From a checkpoint of a small contrastive audio-text model.
Training: soap at rate 0.0016, 10600 steps, batches of 256.
Rows from block 3 of the audio encoder of a small contrastive audio-text model, named by matrix and row number. Rows with one number within an expert belong to one neuron, the router's apart. Each number is 200 + 30 x the weight over its row's rms, rounded and kept within 0 to 999. All counts start at 0. After the name is the row's rms in percent of the matrix's.
Before each expert's rows are labels from the 100 clips, of 14848, where the router gives the expert most weight on average: "band" is the frequency band that holds the peak. Only what is clearly more common there than usual is listed. The data: songs of 200 made-up bird species, synthesised, often over outdoor noise.
# router: router (encoder.blocks.3.mlp.router.weight, 8x256, trained with AdamW), inputs 86-171
# up: expert up (encoder.blocks.3.mlp.up, 8x64x256), inputs 86-171
# down: expert down (encoder.blocks.3.mlp.down, 8x256x64, transposed), outputs 86-171

# expert 1
band: 4000 to 8000 Hz
router.1,084,223,179,186,195,199,174,218,225,197,229,206,215,152,189,214,226,276,202,184,149,167,160,222,214,206,188,205,170,165,191,186,224,159,184,165,194,187,233,190,217,212,236,191,170,227,153,217,181,257,185,172,212,185,226,195,229,188,192,251,224,180,204,201,213,178,188,201,174,222,195,183,202,194,180,179,215,200,208,280,183,249,175,156,214,184,152
up.8,114,182,199,171,182,259,179,186,192,190,113,199,182,164,182,220,170,233,207,140,185,202,195,153,202,149,229,167,189,215,227,175,243,195,239,207,217,198,242,229,180,189,203,216,214,153,196,189,224,246,177,192,224,239,209,196,164,170,193,215,184,160,200,196,182,199,186,190,244,216,223,203,203,221,241,176,234,195,208,189,244,254,143,243,208,138,218
down.8,109,194,230,228,256,151,153,210,231,248,209,187,170,237,171,167,193,266,145,191,217,259,240,203,221,190,198,223,222,187,183,187,135,180,270,209,207,243,139,263,165,217,151,171,213,231,191,200,187,186,171,143,174,194,197,184,155,143,221,178,211,170,197,178,184,234,173,243,234,211,208,215,190,170,210,191,258,192,191,206,178,216,232,176,218,174,197
up.9,086,143,229,220,238,190,192,219,213,230,190,171,185,235,181,174,213,133,162,143,181,231,226,203,165,199,236,224,240,198,170,122,239,199,194,193,199,171,235,234,225,200,215,255,214,197,203,236,201,208,164,129,216,251,213,210,199,183,220,194,206,216,180,169,172,241,207,231,270,162,215,219,192,189,223,218,242,201,177,174,252,193,222,259,180,159,252
down.9,088,207,216,188,179,176,176,193,135,233,119,240,220,240,162,192,131,199,211,208,182,226,223,205,176,158,162,191,179,221,181,197,159,216,219,207,201,197,202,197,207,170,198,224,185,205,179,200,170,206,198,207,178,192,160,251,193,148,166,219,158,249,191,197,229,218,195,180,155,208,216,197,228,225,232,193,191,158,199,183,167,224,155,214,194,169,216
up.10,088,252,173,192,158,178,171,227,170,179,179,204,207,213,196,217,169,206,147,182,168,218,212,150,260,192,182,230,250,165,221,211,152,210,229,212,206,253,197,160,277,172,178,218,210,207,199,190,209,144,173,247,241,177,180,168,204,253,234,275,222,166,154,235,206,215,176,189,199,220,182,145,189,199,201,172,209,111,209,224,184,190,188,183,165,193,189
down.10,086,177,256,220,169,198,215,168,242,138,193,256,193,150,195,235,229,183,195,135,152,212,204,221,199,173,195,231,186,211,187,229,258,230,156,255,238,159,216,225,174,175,158,231,235,242,198,196,199,205,214,196,180,221,175,198,196,149,204,193,221,283,149,175,191,190,244,167,218,239,144,207,224,204,236,187,240,240,172,151,199,233,181,175,191,156,205
up.11,108,209,238,137,162,248,151,171,259,228,193,190,198,226,190,189,189,221,233,201,136,175,246,197,235,204,184,163,186,232,218,221,245,242,263,248,187,238,199,233,215,187,173,239,220,207,177,198,210,202,234,222,242,231,212,225,213,252,224,188,241,160,180,237,218,170,203,171,183,188,211,179,164,201,180,231,214,188,199,179,233,190,262,161,175,195,190
down.11,096,175,200,182,186,201,193,264,211,182,213,288,193,196,152,177,166,185,232,181,188,185,169,177,151,216,240,150,150,190,209,214,224,159,257,216,251,193,207,154,144,202,199,195,178,172,148,208,191,212,174,272,214,229,195,301,235,181,209,197,207,191,188,183,201,177,207,214,167,201,180,211,185,225,183,160,185,209,238,229,243,167,220,183,244,164,189
up.12,119,196,187,221,169,180,200,187,154,213,178,149,166,229,226,163,177,229,180,201,201,198,180,216,221,253,205,246,158,172,162,209,196,172,126,171,250,166,203,202,191,178,215,207,255,226,165,156,217,225,172,198,156,227,176,172,153,211,250,212,156,173,191,170,240,201,211,229,198,228,227,200,189,177,181,158,149,250,166,207,222,218,192,223,165,222,189
down.12,118,241,211,202,239,195,232,200,194,167,188,228,178,191,213,228,199,234,200,205,216,198,264,247,206,177,227,243,190,192,231,216,184,143,210,177,235,202,223,185,167,202,241,251,181,158,178,217,180,245,261,171,203,233,148,192,172,201,232,143,196,181,219,187,217,210,171,227,136,226,200,231,159,195,228,179,263,184,250,191,195,184,208,206,159,257,178
up.13,085,194,168,202,185,227,231,197,216,263,200,205,192,165,201,180,209,219,198,210,194,225,247,187,190,222,175,228,177,190,295,184,184,167,205,206,244,202,180,232,214,179,212,199,159,173,153,184,163,199,193,253,205,200,228,237,229,150,214,231,181,183,184,164,198,197,233,164,196,266,211,170,164,194,182,187,205,125,220,254,188,164,171,218,189,213,168
down.13,089,215,167,172,190,234,193,212,210,191,256,201,185,190,193,156,152,214,206,175,120,216,187,242,213,200,172,193,204,144,164,227,182,223,218,213,231,150,156,213,198,214,219,233,170,251,159,206,202,174,202,227,206,179,210,174,233,207,210,198,202,208,208,230,136,183,213,211,236,250,148,110,160,172,175,175,244,231,162,232,259,184,226,251,181,206,202
up.14,109,188,263,189,207,207,190,233,183,113,212,248,211,160,237,232,203,223,223,184,233,229,187,176,227,205,230,232,208,211,223,208,143,264,216,158,199,217,198,219,218,202,271,206,178,218,202,190,253,159,220,181,191,244,161,174,233,156,196,188,196,202,172,197,177,185,176,240,188,206,185,195,247,167,198,202,173,256,149,196,183,184,258,184,246,180,183
down.14,104,202,202,167,209,240,143,173,218,214,222,160,195,242,191,178,190,215,216,211,212,176,312,215,196,197,196,226,209,280,180,156,254,229,197,217,206,274,205,200,206,230,230,223,207,248,205,175,169,188,164,186,157,186,248,190,226,193,172,229,160,224,261,247,212,247,152,178,214,203,198,240,180,229,195,177,193,180,197,167,220,193,137,197,220,157,188
up.15,106,194,266,176,181,179,176,227,247,172,114,163,248,230,181,220,140,240,148,173,172,171,194,194,215,192,202,212,175,218,252,175,183,210,176,226,215,195,199,158,202,158,226,246,184,221,175,105,210,169,169,205,191,199,185,209,223,238,171,215,237,237,146,210,214,240,210,180,213,231,179,199,191,191,250,203,244,164,225,155,164,217,238,198,221,187,239
down.15,105,156,201,196,239,199,260,129,216,225,182,221,217,187,145,237,212,188,142,175,210,195,164,174,220,185,215,199,258,202,201,214,165,136,210,185,199,216,197,222,122,172,189,239,187,251,151,204,178,196,236,227,200,195,212,187,211,163,204,192,231,217,153,208,225,234,181,204,244,184,179,181,248,156,214,228,183,194,171,129,204,185,272,218,204,227,230
up.16,098,228,210,182,208,177,172,177,227,207,174,199,264,252,208,216,167,163,173,194,178,240,247,166,219,188,209,172,173,188,209,186,174,188,247,218,216,214,211,180,160,190,192,181,230,176,225,225,177,161,191,200,192,217,190,200,165,190,223,134,176,182,234,196,236,237,170,194,250,187,189,220,247,200,186,187,240,182,207,154,231,164,201,176,207,204,178
down.16,095,189,190,189,163,171,266,146,146,243,258,210,205,179,186,218,201,209,190,283,199,204,216,170,158,181,158,181,222,174,202,240,177,180,189,174,188,215,247,220,207,262,152,175,215,156,189,211,219,197,257,166,135,216,189,195,184,245,172,161,210,240,191,172,194,195,211,187,154,198,191,179,158,180,164,205,239,200,174,173,250,236,160,222,170,196,193

# expert 7
band: 4000 to 8000 Hz
router.7,094,222,201,252,224,187,213,188,149,153,184,156,248,231,153,168,181,271,214,180,184,248,193,168,196,264,177,205,187,167,177,184,211,209,158,206,145,228,180,226,185,195,227,217,235,183,218,161,196,205,206,148,203,157,163,195,164,243,205,222,251,245,178,184,234,152,193,245,204,183,148,201,209,189,211,183,221,216,226,222,228,161,260,214,201,239,202
up.16,104,175,203,228,223,232,169,173,236,186,158,205,199,270,195,203,227,173,203,184,178,196,114,192,209,234,183,187,225,209,180,232,178,202,259,200,209,252,209,194,239,201,163,166,199,235,219,178,241,192,223,224,197,212,239,211,199,194,223,157,222,210,244,173,182,197,185,129,191,204,111,220,186,239,172,196,295,142,203,208,226,202,222,178,166,158,167
down.16,099,201,168,201,153,176,180,209,170,184,173,179,165,220,245,197,201,198,212,262,122,206,212,179,263,192,172,250,215,183,159,215,263,199,215,233,222,233,179,172,219,201,220,190,193,257,190,209,228,199,193,154,162,224,172,221,225,184,185,214,210,198,219,208,192,234,182,195,183,250,232,221,185,227,208,202,171,102,250,234,198,153,181,203,217,161,153
up.17,091,173,198,245,216,204,161,244,227,178,213,166,190,171,152,226,215,172,219,197,144,203,218,241,190,231,223,248,212,206,212,209,167,263,164,255,136,199,156,186,162,229,222,215,191,211,231,213,193,216,201,155,214,212,245,206,216,237,189,184,180,202,210,220,179,217,219,161,190,209,161,248,236,191,213,181,287,209,216,168,237,265,190,246,194,242,182
down.17,099,188,192,129,197,182,186,166,228,245,127,173,170,225,246,226,186,151,206,174,202,195,195,183,221,219,161,187,223,190,187,207,181,170,219,253,230,196,202,193,190,212,209,215,253,172,226,177,236,190,211,230,220,160,234,253,194,187,155,247,201,231,125,179,214,180,191,192,240,217,219,224,190,150,205,171,214,222,218,198,188,173,160,215,185,207,242
up.18,098,112,208,203,125,192,185,193,244,193,200,184,113,254,205,224,203,201,237,199,193,168,200,205,199,183,200,223,240,178,162,204,169,240,257,194,226,229,155,223,166,188,197,168,167,228,198,158,153,181,157,133,227,178,228,223,188,195,209,181,197,148,221,180,172,236,183,210,204,175,159,205,219,190,206,149,205,212,267,178,196,205,232,203,216,205,205
down.18,096,212,197,210,177,202,159,200,207,204,174,218,198,147,201,191,190,105,238,243,166,243,231,210,185,274,228,175,222,191,163,230,194,180,217,255,207,182,177,246,161,229,187,244,241,184,208,290,179,238,192,186,221,201,203,189,203,210,247,213,211,213,201,209,196,166,203,194,232,164,224,251,165,258,221,231,222,187,209,186,175,202,186,182,243,214,246
up.19,097,241,179,227,222,267,184,231,225,240,205,179,222,226,184,162,194,161,221,206,192,218,160,177,228,213,194,213,213,206,185,128,138,268,170,225,251,201,223,256,130,202,211,203,220,262,205,210,213,168,184,213,210,229,199,185,264,221,154,222,199,189,175,254,197,217,202,239,185,201,150,184,195,225,137,195,207,173,196,217,218,144,245,209,223,173,143
down.19,101,189,185,223,159,161,223,171,178,199,178,207,206,205,172,193,195,216,183,224,215,244,247,198,216,202,217,269,234,228,212,285,180,243,233,220,189,253,204,182,242,200,184,216,174,201,229,202,196,183,202,129,181,158,233,184,181,193,234,240,179,179,234,190,196,210,246,160,178,171,238,151,180,187,240,232,185,202,193,203,169,186,244,194,228,238,265
up.20,093,185,185,214,182,185,210,181,209,237,239,181,254,175,229,183,159,215,189,141,194,197,247,211,144,242,190,187,175,195,188,188,216,209,187,233,247,184,186,199,193,173,210,248,197,138,169,226,201,216,178,208,188,209,161,146,252,228,236,169,234,221,208,210,209,158,211,220,278,205,188,241,201,173,219,155,165,179,177,184,149,210,165,177,202,206,148
down.20,086,231,249,177,232,194,166,236,161,206,221,222,190,213,178,231,185,221,201,241,241,229,178,200,207,199,171,154,218,174,218,204,248,188,187,212,208,247,193,225,159,183,157,185,188,211,185,185,219,158,222,191,202,166,183,241,159,198,174,173,209,226,203,259,171,195,163,158,186,192,142,194,193,230,241,180,192,223,172,124,203,243,160,168,176,224,196
up.21,100,188,183,198,216,229,168,239,228,168,196,198,228,160,238,196,208,177,221,245,169,231,238,237,188,213,244,155,192,225,150,139,218,216,233,248,197,191,173,217,147,226,240,220,215,208,175,181,199,203,254,204,148,131,158,198,223,179,162,215,236,224,232,181,199,200,191,244,165,169,224,186,180,193,203,196,219,199,260,162,191,168,188,195,178,197,174
down.21,099,305,235,210,208,153,237,200,190,172,187,165,200,210,189,236,202,231,205,183,230,150,192,191,208,261,204,201,199,185,181,194,166,181,214,213,168,176,196,148,194,191,188,172,204,212,252,230,203,212,212,193,140,223,159,283,178,211,180,200,158,222,219,209,180,228,223,221,213,223,267,240,226,235,191,195,224,222,202,199,184,183,196,206,154,138,243
up.22,090,204,236,222,219,194,179,247,250,214,176,169,244,174,186,189,168,227,237,211,147,215,234,125,211,209,231,202,143,182,194,167,152,250,217,204,176,212,195,186,176,196,199,214,225,192,193,252,221,146,229,140,220,161,224,195,187,185,156,191,226,224,158,213,225,220,227,248,227,223,155,179,220,168,243,192,153,258,199,254,192,202,255,182,204,193,262
down.22,098,194,192,225,134,110,217,179,169,198,198,211,173,189,219,212,238,193,192,235,234,180,167,198,152,195,207,199,188,247,224,193,214,234,220,171,156,216,229,204,202,194,233,221,201,183,208,187,215,166,220,214,202,180,243,194,222,169,189,184,208,233,182,196,215,214,232,205,153,152,172,200,235,208,228,210,227,219,232,133,210,178,188,230,203,186,174
up.23,100,216,234,180,222,161,204,242,172,213,163,191,231,196,221,208,185,221,174,161,180,217,175,233,160,229,186,217,252,207,197,176,224,175,253,297,224,228,154,267,166,195,213,169,194,173,168,105,218,196,184,188,195,157,198,234,211,222,212,163,158,191,216,188,218,161,170,207,192,192,149,190,202,160,181,151,217,239,132,157,187,224,188,195,182,213,184
down.23,108,202,198,238,195,241,220,255,255,182,202,203,160,207,172,195,168,167,197,201,209,215,138,201,180,152,230,167,188,152,204,216,193,184,141,191,198,169,230,192,236,203,233,237,224,233,173,182,208,191,204,225,199,189,197,199,210,153,231,200,222,205,193,204,216,206,178,158,219,178,160,193,162,218,218,226,190,228,212,157,208,182,179,202,252,222,198
up.24,081,161,193,169,197,227,196,194,207,230,196,210,180,214,172,214,227,182,179,193,239,148,207,169,188,134,223,201,200,146,223,250,267,227,202,198,235,212,183,253,189,218,218,233,192,220,236,187,186,179,170,203,232,223,255,226,183,210,231,228,195,224,193,151,131,130,205,151,206,240,228,238,196,210,208,175,232,215,209,207,192,223,190,242,195,163,198
down.24,089,156,215,219,256,192,198,215,236,197,198,233,213,230,255,225,204,137,161,222,214,246,167,258,197,197,247,173,170,211,177,198,176,173,215,244,216,174,225,230,189,224,178,245,243,208,195,215,198,179,203,206,210,140,220,158,177,189,249,179,159,180,237,166,164,177,183,203,208,213,221,176,197,190,175,227,212,210,236,134,215,170,172,174,176,190,162

# expert 0
band: 250 to 500 Hz
router.0,105,241,144,144,217,188,236,177,232,174,158,222,281,245,223,174,174,221,219,177,169,177,137,177,194,174,236,193,193,210,138,189,194,242,175,176,190,197,174,196,214,142,245,167,234,179,196,170,197,163,178,142,216,121,165,192,235,212,210,174,181,193,185,164,178,183,161,232,218,172,204,204,183,156,185,233,221,250,156,185,197,236,191,205,137,184,200
up.16,103,209,278,129,220,261,206,206,215,176,192,176,159,222,169,191,167,212,214,152,195,163,230,202,214,206,187,163,238,181,236,250,208,199,232,267,224,229,186,196,170,214,177,200,145,156,234,219,171,163,175,177,235,189,163,195,168,147,183,190,211,252,194,223,175,164,209,174,225,146,195,195,200,198,230,176,194,216,204,220,186,184,215,190,206,191,166
down.16,095,242,211,228,174,213,192,183,187,201,224,208,234,191,190,185,200,205,213,222,147,224,198,204,165,171,197,208,156,178,270,269,229,217,155,203,224,147,198,224,196,225,172,186,206,239,238,167,188,235,219,159,185,187,225,155,158,208,226,181,221,206,157,238,176,204,179,192,156,227,220,208,215,190,134,163,218,159,192,184,208,216,179,231,194,172,214
up.17,097,142,266,167,216,261,173,194,227,202,226,205,233,200,224,183,185,203,231,210,190,242,219,230,222,260,167,139,165,204,201,280,218,108,209,191,220,164,230,197,194,254,164,155,280,176,172,166,232,183,180,200,185,161,146,133,241,171,188,182,214,207,210,141,197,182,264,199,232,215,216,171,165,224,185,204,200,216,231,223,187,164,208,201,197,147,170
down.17,100,192,247,244,249,202,190,175,247,196,230,193,129,209,231,230,200,196,152,126,231,209,257,203,188,207,174,222,205,214,204,199,202,184,226,212,251,288,213,208,220,243,201,231,155,121,175,219,178,204,251,151,216,192,204,190,217,199,195,234,147,184,236,192,175,240,189,172,249,189,182,205,154,219,202,206,151,213,192,177,205,191,196,149,233,147,211
up.18,090,123,200,200,179,195,203,181,181,160,203,175,200,178,130,226,171,202,176,168,245,149,234,224,222,263,194,201,167,175,191,166,175,191,240,196,242,216,227,204,234,221,252,177,181,227,201,162,194,186,154,247,178,178,225,223,184,208,256,197,185,140,244,178,263,216,199,235,156,197,209,235,216,287,219,231,199,241,161,186,177,243,207,216,218,220,180
down.18,107,201,193,155,234,142,244,205,181,257,210,197,206,139,227,197,204,189,203,183,269,217,207,173,158,211,227,118,162,191,180,227,135,175,216,147,151,168,245,214,194,179,226,234,135,183,218,193,159,148,188,197,166,228,237,211,227,178,212,183,190,245,160,272,231,216,185,246,201,189,147,197,236,132,178,189,236,190,232,235,230,197,206,172,189,201,200
up.19,098,250,231,224,236,193,243,171,253,234,250,238,243,154,202,242,217,192,225,133,166,202,208,161,157,228,204,231,168,240,216,155,247,182,184,202,122,162,194,196,145,143,233,212,212,204,214,153,192,189,231,199,262,193,149,205,184,186,207,200,178,203,247,186,199,249,224,259,216,187,209,219,157,187,200,213,217,233,240,199,202,230,227,218,248,201,188
down.19,099,240,162,216,166,222,201,143,210,205,202,152,217,239,207,188,166,188,218,167,205,220,169,206,211,166,194,205,252,200,157,171,201,212,231,165,194,192,213,166,230,229,163,214,181,205,253,230,193,225,188,209,195,170,232,257,182,175,186,238,214,195,202,171,215,227,120,167,250,164,142,185,121,167,169,246,183,189,224,171,191,140,250,139,172,248,174
up.20,108,219,221,169,175,241,186,159,208,202,230,183,269,147,162,202,224,238,219,198,160,192,237,217,212,183,195,213,224,216,172,197,241,161,192,159,194,214,212,210,199,202,238,212,205,149,152,163,173,196,213,231,161,165,242,217,186,245,188,189,216,220,255,189,219,148,188,225,202,267,233,180,142,147,216,222,239,247,195,139,198,168,199,201,219,232,264
down.20,101,209,95,201,209,191,246,224,161,220,234,208,210,168,205,217,210,181,233,205,184,240,230,201,204,156,238,226,191,215,183,131,208,184,224,217,203,237,183,209,160,168,185,173,177,195,222,191,178,201,219,227,235,205,184,186,187,268,205,218,192,150,187,223,202,243,214,214,150,226,223,218,195,188,219,167,245,179,238,140,233,162,166,188,239,216,242
up.21,090,205,219,171,110,268,177,197,180,244,159,223,187,170,179,200,177,261,169,150,225,232,262,235,198,227,174,174,196,201,193,229,186,214,238,267,184,186,185,221,172,235,206,216,184,224,197,190,240,170,186,212,256,226,170,167,220,208,188,132,207,246,199,188,252,182,227,176,192,205,217,197,227,218,191,194,207,188,159,182,200,235,168,169,204,212,199
down.21,088,185,235,200,215,186,173,222,231,157,167,210,191,208,184,208,229,189,190,197,196,198,185,182,169,234,202,199,210,169,215,238,159,197,142,196,209,204,229,162,214,268,209,143,222,233,233,176,245,179,243,200,190,168,206,234,197,210,178,192,176,157,180,201,172,163,177,228,227,166,205,229,204,167,209,185,205,202,222,230,187,190,115,194,213,187,210
up.22,089,163,205,168,150,222,246,234,149,215,169,224,238,197,188,247,211,207,227,256,244,214,209,175,244,232,263,183,203,216,253,196,199,256,203,186,234,185,236,183,175,232,170,229,224,216,218,196,218,186,209,176,201,166,216,218,246,160,229,218,239,206,170,177,196,201,194,201,177,253,188,200,151,176,199,210,176,157,168,188,241,232,197,145,177,238,165
down.22,088,175,163,228,204,180,190,216,170,150,156,203,189,230,202,205,271,260,230,201,196,194,145,193,202,191,167,190,178,125,152,152,149,230,208,213,255,209,194,235,209,182,130,221,204,209,183,219,213,211,210,225,181,232,181,211,187,211,95,163,196,174,213,215,232,226,235,219,231,203,200,173,237,205,180,209,174,145,190,178,215,197,211,162,225,213,183
up.23,115,178,200,207,198,223,235,163,203,199,206,201,132,212,214,276,182,275,228,181,158,201,203,228,193,237,191,186,225,232,167,201,178,185,216,186,240,209,215,180,240,213,161,200,184,187,203,256,152,177,183,192,122,178,210,211,179,182,218,143,235,158,172,200,178,200,165,185,209,190,197,199,279,183,193,211,194,213,240,247,217,186,186,219,183,129,191
down.23,113,238,207,249,209,179,198,198,217,172,225,257,188,186,190,196,179,175,146,181,214,190,197,202,222,217,163,203,179,202,227,162,222,180,201,219,222,214,179,275,144,174,219,198,216,169,178,255,137,226,228,181,172,230,228,252,173,270,253,170,205,172,179,199,214,242,232,259,183,169,197,175,224,228,194,207,134,192,175,199,222,183,183,197,210,183,183
up.24,083,152,204,187,205,220,163,223,164,218,168,193,183,181,192,240,187,179,223,150,281,246,243,201,210,206,242,232,193,207,260,217,209,229,214,151,162,180,244,215,240,241,186,218,224,202,244,198,155,190,174,199,186,218,270,190,255,187,178,199,203,182,205,169,173,170,200,209,229,195,136,199,175,156,186,189,173,235,210,213,167,193,182,212,226,165,250
down.24,082,182,187,178,191,217,210,192,165,191,211,203,238,239,171,209,194,195,156,191,186,212,151,191,238,214,215,231,215,199,271,233,160,189,238,178,228,211,151,191,168,221,144,184,163,220,126,202,166,221,243,203,205,192,216,155,176,209,190,194,168,192,133,180,209,201,216,244,217,183,242,215,163,178,175,202,197,217,225,219,203,228,180,229,215,212,243

# expert 6
band: 2000 to 4000 Hz
router.6,090,143,192,190,195,174,226,199,235,204,207,196,178,188,220,204,239,180,202,194,238,208,205,147,179,218,247,192,153,220,222,211,189,211,234,187,222,182,172,228,266,158,169,254,181,218,216,196,182,213,152,241,193,201,252,168,213,160,211,162,141,161,190,155,218,239,192,217,201,150,171,239,213,172,200,221,156,211,279,147,158,191,209,220,209,178,246
up.8,095,170,218,196,216,208,207,219,157,190,181,237,227,201,242,200,149,185,142,247,171,202,198,162,219,215,176,195,204,197,172,208,186,269,179,253,204,221,196,210,233,210,246,240,205,163,192,176,222,203,262,202,214,201,180,182,240,267,229,204,189,170,196,228,187,206,138,151,145,200,192,189,266,150,209,215,221,256,113,243,199,198,186,201,174,209,199
down.8,092,221,221,182,210,152,225,204,250,162,246,173,233,166,151,184,206,220,202,221,197,205,202,229,199,167,184,256,243,197,199,209,194,199,216,189,212,168,205,200,198,221,139,193,190,230,193,166,116,200,191,170,200,258,199,240,240,153,159,218,217,209,174,182,181,233,185,184,176,278,237,143,227,218,201,199,206,142,235,201,209,181,198,237,231,227,194
up.9,093,203,181,183,271,180,188,214,211,214,193,229,247,184,179,218,218,198,150,170,191,189,163,168,178,186,268,225,180,230,170,184,194,203,228,158,173,190,198,187,209,227,194,205,159,205,219,164,230,182,189,203,168,197,223,179,194,237,255,156,135,186,202,195,182,200,197,230,202,241,116,198,228,187,179,217,240,257,225,226,185,241,181,197,204,234,204
down.9,094,216,208,213,220,240,181,190,194,163,190,258,188,183,208,265,196,233,212,214,270,204,207,229,164,206,211,199,202,185,214,188,220,184,222,208,193,215,223,230,183,205,234,159,215,187,139,180,168,247,197,236,189,217,212,208,174,169,159,198,159,228,228,202,181,185,176,185,191,238,235,195,178,158,189,211,205,163,203,175,201,125,148,223,189,252,244
up.10,113,178,203,145,160,186,160,167,179,184,186,222,176,248,225,252,156,190,204,196,205,257,264,202,205,162,234,200,194,215,264,191,237,185,197,126,205,203,216,234,222,221,223,222,181,140,182,233,199,177,236,219,193,188,218,191,172,130,229,228,234,241,175,207,215,211,215,136,207,205,151,194,155,236,236,185,145,233,222,188,173,239,196,211,185,224,256
down.10,106,196,188,215,223,190,271,228,213,179,214,199,221,182,195,173,215,155,217,208,222,169,204,201,200,233,191,247,190,197,289,265,274,226,230,212,201,166,180,188,185,207,185,183,199,133,224,190,235,208,207,224,212,195,243,209,195,191,211,171,165,241,217,210,191,161,166,215,197,216,259,178,189,265,201,225,188,134,217,111,153,210,217,169,273,174,239
up.11,100,203,209,200,164,215,249,216,228,198,194,213,174,163,192,177,126,183,184,171,161,215,228,237,212,162,244,196,226,171,210,227,221,142,200,247,155,216,241,200,205,196,202,218,230,197,182,208,233,190,240,201,159,182,154,158,234,230,209,184,249,198,195,206,219,137,151,203,184,253,212,181,192,239,203,266,215,184,153,191,208,228,236,272,213,226,192
down.11,102,231,224,209,138,180,180,191,213,167,227,216,172,153,213,209,197,181,240,194,219,228,231,221,234,222,200,207,203,168,240,159,211,207,213,178,189,182,209,192,165,214,168,181,206,210,254,243,207,165,192,249,184,217,238,209,263,251,287,175,215,157,213,228,218,153,249,216,220,146,223,136,185,174,173,191,207,182,238,229,168,229,243,184,220,142,230
up.12,087,199,142,256,187,204,229,179,180,144,185,185,223,199,175,197,228,192,169,219,164,195,193,185,189,223,229,224,229,180,199,198,247,206,235,186,197,227,163,221,224,200,196,229,186,167,223,225,246,192,192,204,208,202,239,218,202,194,230,234,156,184,228,206,145,226,180,158,199,139,171,137,218,203,175,191,217,139,170,213,190,218,234,246,176,228,213
down.12,089,153,220,165,196,203,127,129,260,165,192,216,201,188,199,156,229,236,164,139,164,204,214,176,216,237,214,234,182,171,179,184,189,169,133,211,199,164,205,220,190,209,188,215,168,224,255,213,190,139,145,211,201,152,176,204,209,185,221,247,215,181,214,198,263,211,165,190,253,212,196,191,194,147,244,216,209,206,205,164,176,168,191,232,217,172,204
up.13,088,187,230,183,220,199,203,205,183,253,189,164,222,234,200,259,214,217,246,246,201,214,237,144,222,210,226,148,194,205,204,230,157,193,189,229,235,238,151,135,175,208,179,173,281,240,213,238,219,193,171,173,259,179,247,216,200,226,207,263,154,240,213,221,195,243,242,178,206,201,195,213,225,256,196,189,201,176,298,163,193,192,199,198,250,201,203
down.13,094,190,154,222,194,213,215,215,203,242,189,256,231,138,211,247,232,174,251,172,215,222,200,220,131,149,136,157,209,196,156,216,182,238,150,179,197,208,162,211,218,183,233,202,171,202,236,213,238,220,267,214,194,195,183,166,223,182,187,226,171,205,208,204,189,160,166,190,185,253,140,221,167,189,173,178,176,230,185,181,217,201,157,240,189,157,240
up.14,089,176,282,136,211,188,222,203,229,236,246,294,229,242,185,230,174,198,189,195,218,204,280,152,196,154,163,163,206,202,227,203,193,203,232,193,220,170,205,268,199,176,190,177,173,200,194,203,187,175,219,228,157,198,245,201,191,169,186,158,222,243,167,189,222,204,231,195,181,230,191,187,216,228,179,197,199,224,210,218,227,239,197,216,160,177,212
down.14,093,257,226,157,182,141,177,200,177,222,238,170,263,180,256,165,203,181,216,183,215,247,188,165,196,166,226,219,209,196,176,217,250,195,213,182,208,189,198,204,191,285,201,208,246,246,214,196,198,244,200,189,209,156,263,204,193,180,229,232,185,232,210,220,169,217,201,223,190,191,226,241,163,266,199,133,147,174,216,191,216,268,209,167,235,192,166
up.15,106,181,141,241,276,204,239,225,210,242,174,245,167,160,243,134,197,224,222,197,196,197,244,203,223,224,162,147,198,218,250,165,212,226,198,201,162,182,184,228,179,216,242,195,209,216,240,207,191,178,228,175,178,181,197,194,174,242,175,204,172,230,193,201,150,174,207,232,212,189,238,175,169,235,237,203,207,182,189,168,174,213,180,171,216,201,212
down.15,099,181,189,202,227,236,241,204,224,261,195,173,206,230,216,167,271,244,195,290,243,168,186,249,187,212,212,189,220,197,206,164,155,213,209,183,217,218,225,182,228,209,240,202,203,210,188,208,163,205,169,246,207,209,151,218,179,196,212,169,159,171,237,208,172,198,174,221,153,217,160,154,204,189,195,209,265,188,166,227,181,196,227,249,242,222,229
up.16,110,150,212,209,233,238,227,166,209,178,172,164,255,154,197,204,218,176,191,206,194,137,207,209,237,243,252,235,162,221,199,179,154,179,211,149,167,197,167,183,258,205,158,191,204,215,226,240,241,204,191,216,210,174,162,151,163,170,209,227,188,202,188,209,248,271,155,198,221,250,168,215,173,181,213,174,221,213,142,207,239,135,173,205,98,232,186
down.16,104,177,193,183,203,164,202,174,205,200,256,224,164,156,198,216,190,233,178,237,228,204,236,192,230,217,178,195,201,221,190,217,217,140,178,248,226,189,282,205,149,250,196,250,230,227,224,196,254,200,190,204,159,200,258,206,196,197,147,226,188,157,171,221,206,171,152,215,195,204,188,185,209,220,180,235,219,181,185,241,212,228,203,175,224,220,227